config = dict(
    arch='uvit',
    objective='flow_matching',
    text_encoder_width=128,
    text_encoder_layers=8,
    text_encoder_inner_norm=False,
    text_encoder_moe_every=2,
    text_encoder_expert_mlp_ratio=1,
    mlp_ratio=2,
    inner_norm=False,
    moe_every=2,
    steps=19300,
    epochs=25.3,
    final_lr_fraction=0.05,
)
Rows from expert 3 of block 3 of the text encoder, named by matrix and row number. Rows with one number belong to one neuron. Each number is 128 + 32 x the weight over its row's rms, rounded and kept within 0 to 255. All counts start at 0. Numbers have three digits each. After the name is the row's rms in percent of the matrix's.
# up: expert up (text_encoder.blocks.3.mlp.up, 8x128x128), inputs 0-127
# down: expert down (text_encoder.blocks.3.mlp.down, 8x128x128, transposed), outputs 0-127
up.62 104:126120139221094162119126084089105146207119132189105175129078178131121162117101092092073165046081097070153111166109103156154085107105116124122145103111123101147108132110101084136142132121146205137148162108156139120055115107122110120168153121121121135126206130136201110136132136115117181096138129102101129112096099092108142131107129071128137163097128076119152150094112129095080144062175
down.62 097:184149143088182105114092120115129110092106115150178115148205149115102068146125112169153129177087148133123155157192132124084071134088161127182131119123122136095152157124195157142151155100081113160092148199060142123098131150138090143171135173123088132135120190152132152128125113126155085059164142171117133150172200134163102135211108086136076134155103114128154120137177148103119099119168
up.63 101:110139099119106051143158150087128045173060156189138106150109124139165089165156140118203154117070103111156163104142166149123170154110114126111087119124113133174114116117091159131107125103141127217064117178151094112093092079107099188105115160123146117077141190168124168078111144163115187125115154095123092127135145055130126084114160141126130138140122146118134133146092116093143066086134
down.63 095:155111133142114160125111156136151179084115083114149156166172147239153115136094171163093114133157129143112113184089128096091139145114103101168127092140094117119138121130117136132128185176125106108213102118152084117161141124096147128097129042124122168112123134058143168171086110119153110111094104156070129128144229094132154140160134165106089094114094175192073126136173127115165118149117
up.64 108:159114105092131085127153121075119151158155149162128069081097187136106111142119120100152106122114117118104133094122153149137128150085139114108116107133097142186194150135179145112082116124137127117076127165137104099176092162111158097147105179057090131194114160116117101139136147160143123099187126025142091144142131063102122085093142152122087176111083166098079096163115066132152087210098
down.64 092:141137165155172138099078125183182122080105080139129202156147168150137157084144161116124139112114128129179168155114191057106109140138115138141206168128192145118132120132142069166158108139096096119174158111102129135153164105144108108180136132131126135130137096157109182127182089155130176134145140152114125071132194185143184129106148143148202131150142092160139179149131191057146119135151
up.65 090:037178090123102084131173139162101114127148161137100105140136136124118173144101128183114152143093157163184155121149127105125194088120134148128152062095102106110168159111153122076087194155165146112099133153130147109090128074095122137128094052136135154185205122093154136119144097158186104172140179096156204123171159089065139141157108148085131108104114138131089142090151149167141120106118
down.65 084:148051206168071111094104129103113116199121129120165149143191155166154059098119087137164113117102090107056126133122123129112126161134155059168160133166097113135163132103122125150133133096158135137102077130083110123064121140166104158131133182113166090098151122192094130091103097117107127110161125143092141141144202120181164145103135126140054153169158182184147133166140127123101099139164
up.66 104:150199166072093140130158178179128146121153160112104152135130138103102129113193116135101112128115184166121099089177123078153127170142076133112121088137084163101059103163093130112139144166101122122172177154163150131109191139153115102091092150109159176122057085193156183110112111210153116173130156130128092149122084139140176132065161142085127105124126135118066099153149174102131114106153
down.66 110:113134130148142078127193151107103090147138165136109075100098115100112123125075078127169148102063123096124107162126110149199129140139146096090139129109146162136162158143176162126122138083161098134125104129093164115111134108077087108119122121146155129144108115165090108098111073126106102140108125167076102066115011198124109165195140097112097151127160096084218113097090108150069152119123
up.67 098:152078163101155150137088128166169112105138101120116126121107095138115100078112102183154122101098117169067073107118124082092152227118131062080128100069123129102109085077152086148164156147115128067135137075121106166187103115116168094088121154178165094146055133125119114137177149124123107162130150121167112092138166141090117183112103143126097097071145147141137148105145101052176163119128
down.67 096:077127102136105176160119100053127159132104131111139125104088104133166142110123081103089125177115121139131144062122127137168099113085113136093083158120130115125131119162120199100069083142141146109116105096159104103120128076129105130110102091109122144165171139137099132157085147193063126136130139045153131156096065108122164126049144126202168173101225092123122153137091108195122149130132
up.68 099:151144145108104108127171135141172063119146164123081123082158138101095151098146151080076091095114110090102093135133104111140112112110108116123127058099109105117069168129098127129123119057165141134119148103116051179146150099097083060147127143093168120137177164127132155106124190172091142151062078058144119160170099126099138100066117110115177201152119200154128117154116108175147151134125
down.68 094:147080119100204093166122107124068156104153149186140123139115166163075095204142115114157168146137115102134129163114113111145139148135165111166178168127166190075171152099170150139129160119091122146191154130136156085137146153165103180161130110108107092167113144148158166145144081100176111144171182173079160105142096187145087149194100075120083131138137155096134131115166120068083124143142
up.69 102:121162098110079100135166076159132081189137160170141152175121158091149152173196194065127165087093071141113089105132122139183124112138144151137130088099135095192134145126151125116096099125061152121065186157106201134095093132103132085150152140118121098155223149190116173122075137132153147131131148119133134156162120132104135065073087147102123141131132176120131138141116163160101123122115
down.69 099:149116111117176146142144123124146152116170129143168147146128155117109107155106095098127122079175153124185184169165126126111091145128146046200133128111137138117109108118149142146124177090079065131129097137153112147141172120127131142097094143105113088137112100123141157150149124101140111092104197134086115194093255171101114141239129067106076072171107099129130135119119134124134124112176
up.70 112:122148111126192167111138103122106074155113103173125102149156134132111137121144036138137162099109126117184183181141128105174185091125110184144159080137148112060163148135149154116149188114159104151094222125052141133111079121098117127133084147116100130149179163105190090163074113096148167103125185124136107136144194156144106084152124137144130148101090132088159111074153156142105128100142
down.70 134:162144131102101141108070152100154154118110141139139158136128158163124131126138140147114089154162117183077079118112144090064130118107096105145091111186155099157100128152096123116089116161127200126152128138166140139146145167160170162122176094085154172110111117091121159156123103130127127168128118113098136154158255076104119097110131151112113117117125196146079159173114167103138112122138
up.71 108:144102138139117112121126047121143123204107157164129163126098149100155126145100133069094190032207126099120174121126121205120158072128167115095088164123101118156128102159113132150140104120154109145109197165119113115121117145164132135186159109128114133104179125078133153108108092117120132075142106089102127100139097097138168126103064064085138146166125138106158152081120116171099093052156
down.71 101:137116142113177144083147150156043090098118112157149164126165162134107103136124117103110128122132107130146130174141129124144085137134110123252167134088155198105087136083195140142146162074058094120117108117107144127090147106084101136127118163078119152144090165157103138108146125121125118097170140189135105152138191136164095093210144109146125112110059085152189112135124160097096095150167
up.72 108:125091148143117112126132151145197113083109123125148145127173158164104155134130140179145080172134179131073122128156106075085119185147150159118128170109123119095158116158121142111155125168090181071152116151117096151190139164132139190086057152160119178153105125125118150139201135141129073125155092176093153131128147087165188197152166192153072086093141174158127149127117186099115135094157
down.72 106:106132119140044104124107116085157139161104139079099088131102083113116123154122070121144156201102135119139111058093133077143155117087057115074107104153147093156121145160137106127109103172178100102088105119106099137141155126115143070082131151142153100163134123104121128120119176150105131153084113094149137099110012133123127125041127118160172146105148101070137096108094118200125162161080
up.73 101:092109130136142187135154185144177183134086169128150094123111163152111131149161121176189136164149126199133164081117107075087113161143183075086129114105077113103126130134136169109146144110080131149083085149141078191149195158162120164097124115081143130124109114119163147147172145141168080158159099139141110092102158148121172202103120108122093077112125161102095179136168150107175144069087
down.73 094:083142097162086165145118089120096144150149156143105071108095087149148144119112076106113142162147089077115107054104112158168134117137112129068093097122132094173084143141109081096121101126174142114107146126131115116116119134104078100155081113178165153175138156149141153115069093151088138178118122088149122141077014073114137092075111160144145162141204104086159132128114108163090187141093
up.74 109:110122103149090184160105126146122107103157118135135114102160078109171129161227127197142121214159129113063116130124120134110118127169115133089099130155131122090102141133050105190155151146137143091158123143084120144103172100111149147096080087132113206123086132124118108150140140159177119135067131144109126113156124172179167157156128138201073122142132145110086134080073078098132116067092
down.74 101:109148123094105119099155132103147118230101115099090080099075163140145118203115090137147110124104126145115124094157149146149174119120135095103119096102097129132123102164185060083110090127129170074091150127174124095175125105145126077135129146140123115130118140141129102130103119121105137134134136116097115070031004112150106124096124156154167179125168126136132133147058116156088184185128
up.75 087:109160144096135153116123181159158133118111118138137148111156135138132100074101168155095062138180165151142064124140101104111099167145117149062114137138146136080111108114119098204147137184157198070098098140130157195146198129141139119074178046141123116088133181094069146117150172110103144170177135180136154127131094153099179161146134146160129116169131108081156091138143121068144120131086
down.75 103:154101144102141087119142082101076070143139127110118058114121097087117131180124097150120155121087140066178150139090074136189126104134082139145136143094123124104119197111144132149112119101120120134137196143135128108155146132100091130175110141151134112182146128184127090107052141096102154108112153114154086110100007149138124124091142160088172103114149103066226139089124085135133107107132
up.76 098:144169087171119159139159122146122132188111075158111143125081215084099110130077103127144191118130086104130127170112119133197109088149087145167117091105130155140127166119093134149135153186179119170182186158117106070087076111133178123170129133148149181079063126090144066105080145168107162141120094163161121167141101108160077080126090107138123141144167135140130140096128129132115190123108
down.76 093:135104149083155115091156122162071147121185218170082115136137109125073139125131147116179138118140140121143150145152099121097106111128192101160181115136108135101144134079179160131169125090101114104138147155084120157130160165082134184105145154177131097145149135171127156108166093142084085092127152102084066169177203125164095138177140094099146052130071068153143125154134154124119077174137
up.77 090:185108143114123159095080172116103131098131073193164169144131148145111150150161148162167097128105061156158088147095118109119064149114112086130160128088108142161080105171120128109204145134090107177157139110159174084125121115124137113113104150090165167094113079197089176140166180092139090143100113136074135170101111105094188162177144122119115098084133165108149175115163136096162174170093
down.77 088:137150121129116182114152149130079158138105084058111080181128123178138130083128177147114093111125153077124114103129122137143157149140176140113087140203051135145203091206120187146097156133131148094108148114107094181119187129087166087086130091197139210165103138113124114168156064104090172157133119135188124141107099088096132156123118134158177139109110132120124153140119119159108146141122
up.78 090:090136172088048096052170160130161094179123091123060079088158165172124094122123079128115120156125123132093057065147106124106167160136131114136144142166123159105128136125130145203134074124091111093154123106142126070194133153130121127133151136128146121094152113150123144143125164134067089173057139102106139146118074107077191089147163152149104095146151119125067130111102162087162119167135
down.78 096:118173099145150122177162098110137125133135159152126113106138069134143128140121117090114160120081125118134192133151117155196129072055128133133151129085089138170141124108147118111165179096166165144085113116134116103093124119132130178153125140144127138149145149117118136175186098120083120092136152139136094135128023195147134175195093109139164165128139064090198063119124059099077175077107
up.79 106:136113081146185121133086082106077140175131155120149070080094121165123132149080090156138127139116165085135142156181128127131123160153119157154075145141142098150100159152155133203142131044196139141123130121079123090137137122108082156152142160165070130161114177155118087111129136121076139089176091142184119074150180079161104146129102103152166082132072078133118142078110136143139152052089
down.79 108:121091138067067135107106157121121154101113090144152160203093147151108143144159164145145175151181078179102083113084148122088139098108124106098120114134116109115133151117108071092087174166108133133140138143163100108174125164170157147116129120114142165090121076051123132153133089156142143131147095144154122135122245117076117135092131179149124104122085142156050163191088160085146110160083
up.80 100:142109132155079169154100122131169152081123112131152132095186120180058127106135119198066092087149155154111093099075103065148124139135156112096119135159150062127104056156101109096122159146122128095121069093115116172161211083169120109103141099128151172098058085131115114124147159122136126121114133172134090135109046170204132126123164145132144140109080124125161144095153137107153171164121
down.80 114:138125166096172099132180109152097081219131145124106133140143129063123116160127060140169150133080137128114138184136101116181116117161138138162130068121163180171140143109169151141090118108152072160098137173112152094139128102119078110139104166129111104163159127168139121086097127118124110117121142131139120120100000169083120152138142093129148146144129077123166099102122107150095121079132
up.81 104:107089098127118073096144074162084115111081173157065129086085101097173102113118131109084084135149148119146127116178123157157131146155192132110173165126092110190112121142076183127127073091140122096086152193106154123143080072072150138154143147089156144090123164114151104083098155137084138141166167071096089095138124107115109103082118141123149190152130141192160119154078139160128096091174
down.81 102:122067132104159076130148112166118147149155154101154138110148149159071167142120166105104132114128158071116163143143109139128098147143122116213109143124134159091090149093199097166115201117109121134147117088158144149107108085153104150104059140117113133079153149133116170145166084087163090092123137134116144166182249119132143130184146119144109108133076074184139121117186100069099147109161
up.82 110:079129135121114168175119168154161168066143100164098140162176144144058088093116178184110097180191127138146058089147124108109155131166158088118047118120080143124055126153063124096121138151122136140122075097113131167159169148158116136098141123155140154117090097084099087142185126145121113151088108149109116108087118098142170184085170131130096135124099163190079180137120123096153139122123
down.82 109:101137124123087113132157107097116090175105167131091111121098093039128162147118113135124125110125071137148114119188118135145133104115100108048115138116101183149117155207144138132126072120170161119090151144167136139114091163083152080139113139157138111114128099138133107082077160157136138182156129135157143125115000184096135158108103125160164105119205104103154134119126105146126162103105
up.83 108:155165112178047100105092164096130157155092127188103063094157191140124142105185165108111112109179176158099132118128059104141141111167111138112102150114106090150068146110093055146214113099135111121111121161138127108110098123088140121095115122147125142098160098142188201099093122191158159117114150090102124149146102171126130099059132141111156146107072170179098127101125107121133151109162
down.83 103:129130107151189159136105129145148124122153145134110144132128132158106034130087060111166107123097138068138115199142150140140124131119091102228140134111126163088129137125156160126149174117060112118093107096096120136136207114082103161167108171164140144175099168142087114105154101083129073121138161145128156079166096146166079115216157103125101113184130145147192122138133171130138077136119
up.84 095:137149177140058203127158169187132162067089108098064101185114084124099122142150164115115086100156174128111137126165153107111106169131111110118106175166106116152076111101062139088141101176121145124119144117168120120189148167121185110137132125079124143142088122100089109141159128148180082169082128144147135125076059130174160163097130136182127113172144181161099147179145141089179116124137
down.84 103:115093121077186090172149080122093128133106179182078119126155134055140124184095079136134177085089107110162139148137108176155088133114105111089121102133114118139180128096198124129141155096161118137106167129072091146122119106109087112124090168138130141156143164164129073127110105104117096141138172126117103134112000169128122131167125096142108137150171076102181081118105129148081153119091
up.85 107:117088137149084131165152135194172144099075106139096124119147122120069073083198125112111046152176157160128161143155116137056139144095161126124088131134108138152133099136121173124099153145138135066135126082130137160156131141156117147141143051114150118137102077126098146114171154143145099136075148116127140168070090116211148151092167165130079105077165176111179147181168127114184129168130
down.85 104:111090147102190088177177110097069076125156179134126120104107129051130096147108086100163165117100129107136162113142094121157054123165147135091144146118157139160126140149187128146166166105149078137115175160101128141092122132155068170084092124157139096180125120177165151092150124082134121137116198113080107082119022137111115120120163085086124128130136090132144117084121092165110147178163
up.86 099:133058065102147132160143063143058095156097146146081176112185150113125172080075127088088173103127132131154129158171088128122111110156160085169144081139123122173153092084129126146121160167173128113139123113145095090099124131120155139136096116116121097139104191126129162089141107141123162092152141112106116081162165096090113094097052068141166152094142126141194120064084101156127060158155
down.86 112:138135114062141111087095139160166096073133119082146141161152158135104104090089152132149063159147133155087087129147192106114131142131126146143122093132115073098109083151096139100163136145110150118178137114158153181118106138156116180076143118094144153090108131121145152143149111181148154121130103152134129160128255062122120130142133139136153133141106155195048204174121156079157155108130
up.87 110:073164163159078128146106147144176179069119091110143096129124061172115086058160166160179078097121137143106133126136105106070121242125102139129078165111131096117123129151150159129126146132149174129089153114123047133167162163133168135036155080095122116125104139103060144131172126178113130153110109111101130122131109130120153152131160156162093114165124125124117120103176124128166096185112
down.87 115:131144118165135128108191114118141147193123117143067127122108134072123138101127054146128159138142134125118136111143097145149122123120049144049113156109098108115131134123124065116126117172147104162135133126104111090119088120143152125132148141141119133181166131155130081121129113095162114141093126103145164129100000160141129117078142145167132136141187078117180112134135168164119193163108
up.88 101:153134144151144132158068134096113154139133158184075094126130175118138168129076140103130125105066136160130157167109171215153156052102105164149129118145175142136161204115116184100104154158158123138091157118133152129104085130079105177199137098166121146114112193175136131068055088141146090109117119106100182168137124129124104095121079152133132142143084106102140114054121137180116103112146
down.88 098:145119160112156095088138148142144141068121127123167132105146175128161092118154127162117113142177158159141104187143162147113105113121155086183138117157094108085140132110152115146126163092092095175165151123144146153117122085137156176122130125078122119097135147105106100152178105075102154139148139132196060150138255129112141150161141114145096145060082181135108119180155146064137072142120
up.89 090:070118177113147142166150187192193166092087150120100136115150088115102110116188137104189144162138139176082122106122114077160087098139123053175147181175136134158109072131111105129176108140107128112096084129139113104148164153151103171088151132161137154078042085123134147132121099168136099115096131108113103096136075108178150144125152104107125113122117186175156104115147154060175162094129
down.89 113:130116171132142095174157083107115087164185120142099114065161097062125147174125151121140146152118145131166146198167097168179118119142150133121147099104141121133116129096132181183104126148122111117094131131111145126086104084078066147178117142113157091176176118132124117103129123115118064143089160128109096154176007164147099120113112089092100108111141058089149055084126136134083153097136
up.90 109:105090190120071149180063189202166128103098117135089146133098127133127119160170116167135095089165111143056081123119114095106116157145079117104047114141119130119084060102154114119158116146093119118084115081173140101184137135144103075106129154107125134103120092119079199139175144118174126158111126142125159139101080094136152106138183188142090107148098147165108133160154131142129191077130
down.90 104:128136089155146111121095114085086105131145136161117105107127107068105088103094058125128146162076156057147094131086116121182129137135077104105153111106140185154122173121162130159118142064127101102177146104148110171107125118150105085145094143119155115140138106156064130086118167096117144113131159157137184163089000153133135107126136126154137120122179101119123080101147111149140155150099
up.91 093:177111103115048087126155156108137174114111097128110135100172125093149145107123152047186115136102114138121175142048137159143163086102157150118158130173128161078147141090129156159147088108116131182156126189135140029108078139182151183175139144091130120144185118117131125105100163208170100109105154118138141183112098122126101042111126145161133121113146166149148119106116147144104122134169
down.91 100:158173109109207101151140128118136128125114103132148153106140115121139127086069135133123155078102121110146153215190143124147078211138142100193104152055149129152082144094162126150152173104103070084143140150079192172079173117124114175097132122117161142159152119135150156124172094052152097127118139122083145071106142142110119167129153144107110115185112153148195109157077131113112092097124
up.92 098:138122084137151138161118088082103134183109125160119124175183098105159155153097146111144144088134174129150196132083166170149197119143124125149086131163148091162160142075128108138118123101162059175093118113109184077051130084076123113100132142149109096134162179119115114087121133094124170080122122096171108084098136136053136123077138099103183170130165102116212118097173142134126133142091
down.92 097:142143171079158102081164130119086131110133143120157139132151162138085114120134163117115143095149139144154093138108168124092102142126186107165164137114144098095139093128080123120141194134142116126181117123156135140122115109096113185135104166076169108082133113143101122104118088088114159095144164165079104187148255120160151100196143132099054106134058157180155128119153124174152079075113
up.93 115:106148117135112052091173120071057094167183076141183074122142118158155172132136106182158136151100113137177192119142110126146176129124127163117124119133138136142128185119157176134126154108146158198150163141128151126116156141122099128123136108101139043197170107105158098121101132123194129115166130160145152073135180133194121098154124165075110116132098091100154112081142126195149077150102
down.93 110:137102116107108181104091149167158178058090106087153136066141109161136129042134145105089123150152117135100109127132169147125119136126115103143136159143098079108141115154074086151109100181136144115150109124173141160118134164177169123089151126088124138085096140104113171145145103117154143118124086119122142144106255105120142124123129180109123128133083175208071176157173176115124149100164
up.94 087:098188107108150191133094150125093094138162067130140135144118117110095159127112155107119118146143126074069128147107112110136185171103161103162173081178131067133141094137128109096141132143077151120119094084134103132100120119179160196187119103157142166081121144133106137146170103121161171113080131049159132149127152177204103146116165158106153086144062104111153144116161196076098154163081
down.94 087:112083142162120154090097148103089141133101110097122101077156130138144129072168110131155110060083143149161118090145085145188148078117109152130123109178075147105192162195143173159162092162131134107120144110153096038148120158057127134114141132155148121134142130138048121094141153152072081139184110054154102094139102110133099087085149114121085156102158164112108094151146112200120142142104
up.95 109:078145135145119180116153159175150134064100121119116127111103098108125063102151141131133075081147120132071071129114106084157124102149103111096129108143126156092178163105130126157152131115131117078141125163098119145192143079143084117088053094144168196109137131153072128139132168113143143166083143114150086159134142131177203169140149125161110104127148209144097109141168158068137063131049
down.95 103:112162110150077139198153112096082128156139149109079066129151107135155130177140114138166119180143112109173151089134091129119173123125119130088141144117142112146122100164136119175089070170184165087158173122146134127126151132139140113117138088114152099106127130142122110088095169151096103126140079095100163136106009136098147140049121134170151199080169126083165115101132108220113174164138
up.96 102:153161094136115173158143121154143141157070109172096083139090158124149135160121180137120137050114165179065105106129121193158113086168116161076150051110122111124169120191113073160123094136119107113133137141112113184134136119115065118135145150121147124130106139105159066143103172091121147151125240127102138129162107140085101145064123133077151123114118112145152138156118143144052139138203
down.96 094:110080166110160071117139101146127161049128119159120125124168133077110117158127120128136147145113125118102080224157137118103087138091138099185118163073111181117090186096138151113120174109168173134104153182082161139101154112117096164114097123077115117147102123166093193084139108178096123101176103109121120150148135155193065124213098130113088131092124154165132128066148115092132099133153
up.97 107:073161194129149126106139174185178138068129151146140145059112128145098146099109135113079104146181115217151171113129126132127098187137108124127091134112103147141079111157163134128119085172068150099086104130159107147149196142106129070090136163125144185136059055116153150122151149090126140164116123132139144160103102139178198172132159131151135114169168147159115170139125102153193107157143
down.97 112:111142112180105083179159085117132067165175153124097115178131066090160132142115075109153156111099092094125134107143097171144130115107159125140114159092127137140130164106157143160127132089189093151089145124110144109098066097077086062138125165162141078134125151164147124080129135152110136111128180112100074085116007182157117105119105088137119130085173076076138121082119130154106179116123
up.98 124:187131118201164094150114101113086104163108045139066144117142160115142208153130138064127149076139079069126204153094125135123185095095164185145145084137155145156137151111139132118120147110152076137106199116098169127150134142066126126148129137120124096103181166142176089107125099146135153091109145119147136120147176110147084127156125106075179102098092102105145078136129175181092125106130
down.98 121:125127110110109158097060171112143153104115149110205158125115158165145130102108161123111088149147188150162095151138139115110124176094116119176128140169145118114154085127096132117139161145089119141128112136153102123121126131171150137103126154091114153070131097092046154175156127156144137097116091139136143159115255070143153103119110146176108096129114157163070193168136129093131101169130
up.99 099:156111101149128097106182093047127113086130119125126153165091087123160147191118087110179136119173099111144059142117191169088116106157143091140161120142117154137211167188150095129093164119157157091149091192088131114129124068104137149170111099138150125134140152114145115137122136109105192115102137159125152143175116163176103122116166122068106138135168136173099146090171193159114153077198
down.99 090:102143125130130141068114113168086135162128101165196120152175168147138121111178116121128113079130148119101101190159085131142092139126079129176135188098171110111125099082116145147136132093087079152161160099122115096144168098157122146123072120075081093153125189094148140122153109099093128085168053145094102167157190102107110100182115112100086136116061073180169105129140130118190087135170
up.100 098:166114101131181127124176202163181144094130090083147133180137142123131105098139105129125105093142139190098108173173106111081124183184151107130094210103104121129145126190143086124117154164105151145144095121159163113152160122166117104136113130122190153140150058117105130143142131064145171112087148071095099091115145099174165150136105211109119076105124179096129153096125103072151139178100
down.100 092:090111150122093131139121115108122090180183091139097061094074072126109160168123098109081097128100072114171149055079087122177108150096089149114121123128115120164129193092114133156107080210163113089108150141098112103103071131079102112129151110119113100123120176132137118077101139130090161147141117117178143152128068127078123142075133093172127181085151102083162135082145070175149116128109
up.101 083:131089150084179172149169085106149100166107086161120078159162123216143143085116124139160103159095098161150139159089120075156073077099175104121134106135197139159146139099116123114142162093128115119134079070091122133122081119167101166134118090154176148159149135087116143163143145076109159091086085115158176153086130155104061114153178129107137168095084087174123120150148103071121156133081
down.101 080:148156126093095109140108130118076088094099087133119124117157199094096112181165120156164113182171123126123098073176161157155147105113120156110113137089091183175069133120053130112123095134152113147129166125131107123108117143118211115121121143123201174103114083125138113082156150083122155126147130150111116101120070110081123119095241169145143127089162140139081120107126180213125120129098
up.102 098:183126126129105164126109174124195171130150147203146163151095159143165167108165102175121074107146116155177060128139123108151105169109121115098112123140134165109130146088076152108117096107080138118125161119078122130149154130192137106111137182143112185119080122073102107075126141144134110126074123114162119139135107127123144193074163178065154131185184178066137155102095119146212143153115
down.102 099:095093158098176099116178106120079106150131133141087131080173112092062126168133125091155167091089129126175133158088091144172102131137112164108114152064126160182094130115149162110115128067131132168067140158152137192123112108075093109118096100152124109134198138170114065131113165107137134139130136092159081106123019171144106122124129116111139157121153089082165098092172095155080137086152
up.103 093:133088076152098134135118067117113136093113096131140137096146135123089099138159145174097126135177121093115121079108140134148074166116153093109085208090079136178139095172139132111133123167120100125112120179144144152146101128164134160126123129127159118088127129165055137127148175242110112154098122158108135069129111094154146154102155131114158144088147218122117053075195169164145111142183
down.103 083:102117171202156116065139140141146126100095108135135104180126109113121066136090129130147144204142125117127109230173123157088154118103103088128107103113118125120176125186060087069097089085140113144168144101149083092137113120088101119165157142148111140151103162101145136153128077184110120154122131157136177143137023161128145089142084169163134125094139070157133100141100101142094165170133
up.104 103:125133187089076136171132158151134173052185112113076149106170117140135113086165130120124086136210108138068126103173127110125090181151128139102102087151146126147129114122183114150127081141161162060130096153110094154174181107158141160079178081121152112133086136090068141111185144136174127151090100144108136132103045130174166161099141154113126091155144119147111109155167105098151192132130
down.104 103:106125103103198121138180110090091108153158144170091116092087117069105141144114070099133131118079146087164181158123092125172124149115166125091107130111141199117108133096143131132120141112158142132116149141125152095143154102126094072126098100181119065152145112219149113104085118132115106095157187136143145112143000150096127167150113064105155140132127071122162087123115119166132138135099
up.105 106:128116096144184075111136066048077113187160170167120084117129112159153114139149121098114189127115141113113168102128167152080116128080102151139080104142119136164125137131181168110136108087179090196135150138089136090087135147093127173141128098176112101154132145148153085142086130139137149116175126165149136084180175117127173074175114111105156171086159085074166141051105150175147117151146
down.105 114:143155092105070108117067166155144187134119138115142118103150138183121120123128177127123082088119145144096137073118132086109104152140156128094107152151125075030141082117102161102118146162078135120138130106156119153075131162168159131117148107111118149088164113114085135170138143125126167123168087108109138132126254071167109098117129152136146100140114165156014175175133129076117120129115
up.106 101:063132168202205073116139121101107072143162111073185141153133137146193116169107133121103148091098150135144169160115087136135126101091084112126162099147141134055151134118120119108130192110116143119076120129103137128134133159106084159119117131166153158208117179153136119136125128138167178134187097112136146127087151147142081131155082150092188102106100084136148191151145130169054109131070
down.106 092:124143085084079132135073130120107132128105073112146205136142160123101114083185108118120109220128119129091104130142136199093142127131169108105116130176151112115118079164076115107204088139094116115149093138146123125158056186097160111110162124076142149090127064099165147066056125087107112141142140087165086143124174166146118130077117160132158154102129184123081149106152128119081120129132
up.107 100:141065167100106074107093162138136164119106102117151121074165131092135130138150106159179098150127094123135116144132127127187082122171127119096112202166166166096147089132169170158136072105117191107115087097100134129125175111086090178123149098194205066133104137095098134108096132108156090087140081185060090113141139107116109186109142127080079096165161121128147138129111063150141163123127
down.107 095:102168078133105145109116129143129137136121175117093128162069140131114111124174197130164141115157108147150141115128143133030197180137141187106167102181066089139131135128071065107139096093147103136158107126116099115097124151172143124109111112131087185118149084119134142107089122078164155111162154078178145105128111062113115102117130156179166194082077179173077095135134165121166162118125
up.108 096:121098166170133160098146174099152118074113132125121118114084106151129082117135161158143107135149122139112123108099146106144090193182075125119130125177087063135092060134185064151137086119095174093082130140150151111154164140159131064125135122124141175076076123137101134125161106149155165161107081177222089143165106151146137132175207102167115127171098144091072119125134159120169099163122
down.108 112:120154155125156087144164090108124114135191178118164153103149115068151134169112069090172164107119095133139138112129110149164099117091132157104143156107162143143120174125196149149135141081173134196113173082148100089139138080105070106155109123121145101129158123169162139137097141087116082106113198107103098124138035183173082126060073078139130129102192095101160105098109129170111150131101
up.109 082:163174104142077171094144124166089155127142129108193122148170112183129096116156101190119102169185124150146104125126125085100145109145129121099131104092083143142116091145139098138121147096120120145194102131187145124149156113145173058139161156128140173147078054170081065085146141213121094095097112160073119107128097140159142165139178137152119125098088096113151131125154157086119073209116
down.109 087:122128143119171083142156107100112088178146182161104126131088074116165149138116086111163153112074112171173152096123106167123099108124098134161172160070116144170108180140153153130175123110150117099059169173127189119127129083137120108111098151157142105142109150166146106115146133090110130153146153106165112105137020147163053117134137068123163156183156121108191059090120126153136173091082
up.110 091:128090143174132101096138187135178109116126189163069124146102137137140113139073125150141086107126092138144147132209143090134117188102114122146128132078084129117169164147061112088126120160104141150167090078122142080133193174116146088120110156134143166141094077170106137132110156185074094132097126085113170149100074083146157166099133156169151126148149196136104131183128138088136136193193
down.110 112:124116086107155110187175087079121113163163125160169155143120104091140158160120132108148186139096125158166164153153102135155089140122152118127150107098161178095123192075160142166124147069161112143077133126112179117114065081114099094145116199123154095151131149144159103090092159116168112150122203105089124119104026195141144151146147090104137101092158103073200092105125121115129150120136
up.111 089:167116232102191095120145069127163138134170114141107125140106109124150101137166134148161100154107142093170128182127112108172166134128168091168097066127232135117161110101103147140097152134164163113155135166132121191176108154122087120145152129135100135089109121105070091123166122106164179099093151146145099106118137126180168167162080126139123139045176161148155143117146165100149112087075
down.111 098:130137121060103124116144119106070093153134172121178152152103116130148138126142124143163148136128108195079093093137187152173134117106151126089175146180077107119146094162139167154109117098125098104125145130032090086106047157158146146156107111135125167130141149111120137117080169100113060083154118049145144115087190156132074124091049136125098158098081132130093098165147104136082106121154
up.112 110:143089119144168087127118125093101192199158145108113124118136158098131150154057124117133147088091093088206156158124104161162161088149165106110096144120133128182157136122104138140090188140126110146162150104138117152094108096104120182144112149084126066118182199164140127064112097084113137146141100213180157098153168100110123084083106082116109117112106118091113127126164150187071143080152
down.112 111:126145125062100176119115145151125176063087095122159160142144168163052106149112144151076102153167116145101109128126172103070137123110105129141156095156153064126117113109103131125153134154074152157119119119170099165146104156173136112073141103128131142086131116055104163166128123136164148101142120134092084166150255075142126139183119175122138142128069184165086168116142095149118134094093
up.113 100:108110083129095077159111180110092158169126200150083094126150154116179189146122094127135108064065089168128108117094153103106182134100114142160086124103108176171130122128167104098114080109153140104119148187168100094110079107129130142126146148114092154148190143097151151093102130110084163128112153078154130152152131147109158067048078111134098096118115229115122161128139146116125100119189
down.113 087:124102133172203121111126096131081093133137106162164173134141174158109144104092112075104133125160167059129112121116165136104100132142149105188130101103154095159114119119143148086114189083114091152152123136065138119125143128129123096169123135055148103101179118119124115108169118088162146056119116191068121120117213125209147104191149072117066106159119102178129105099136112088103095114161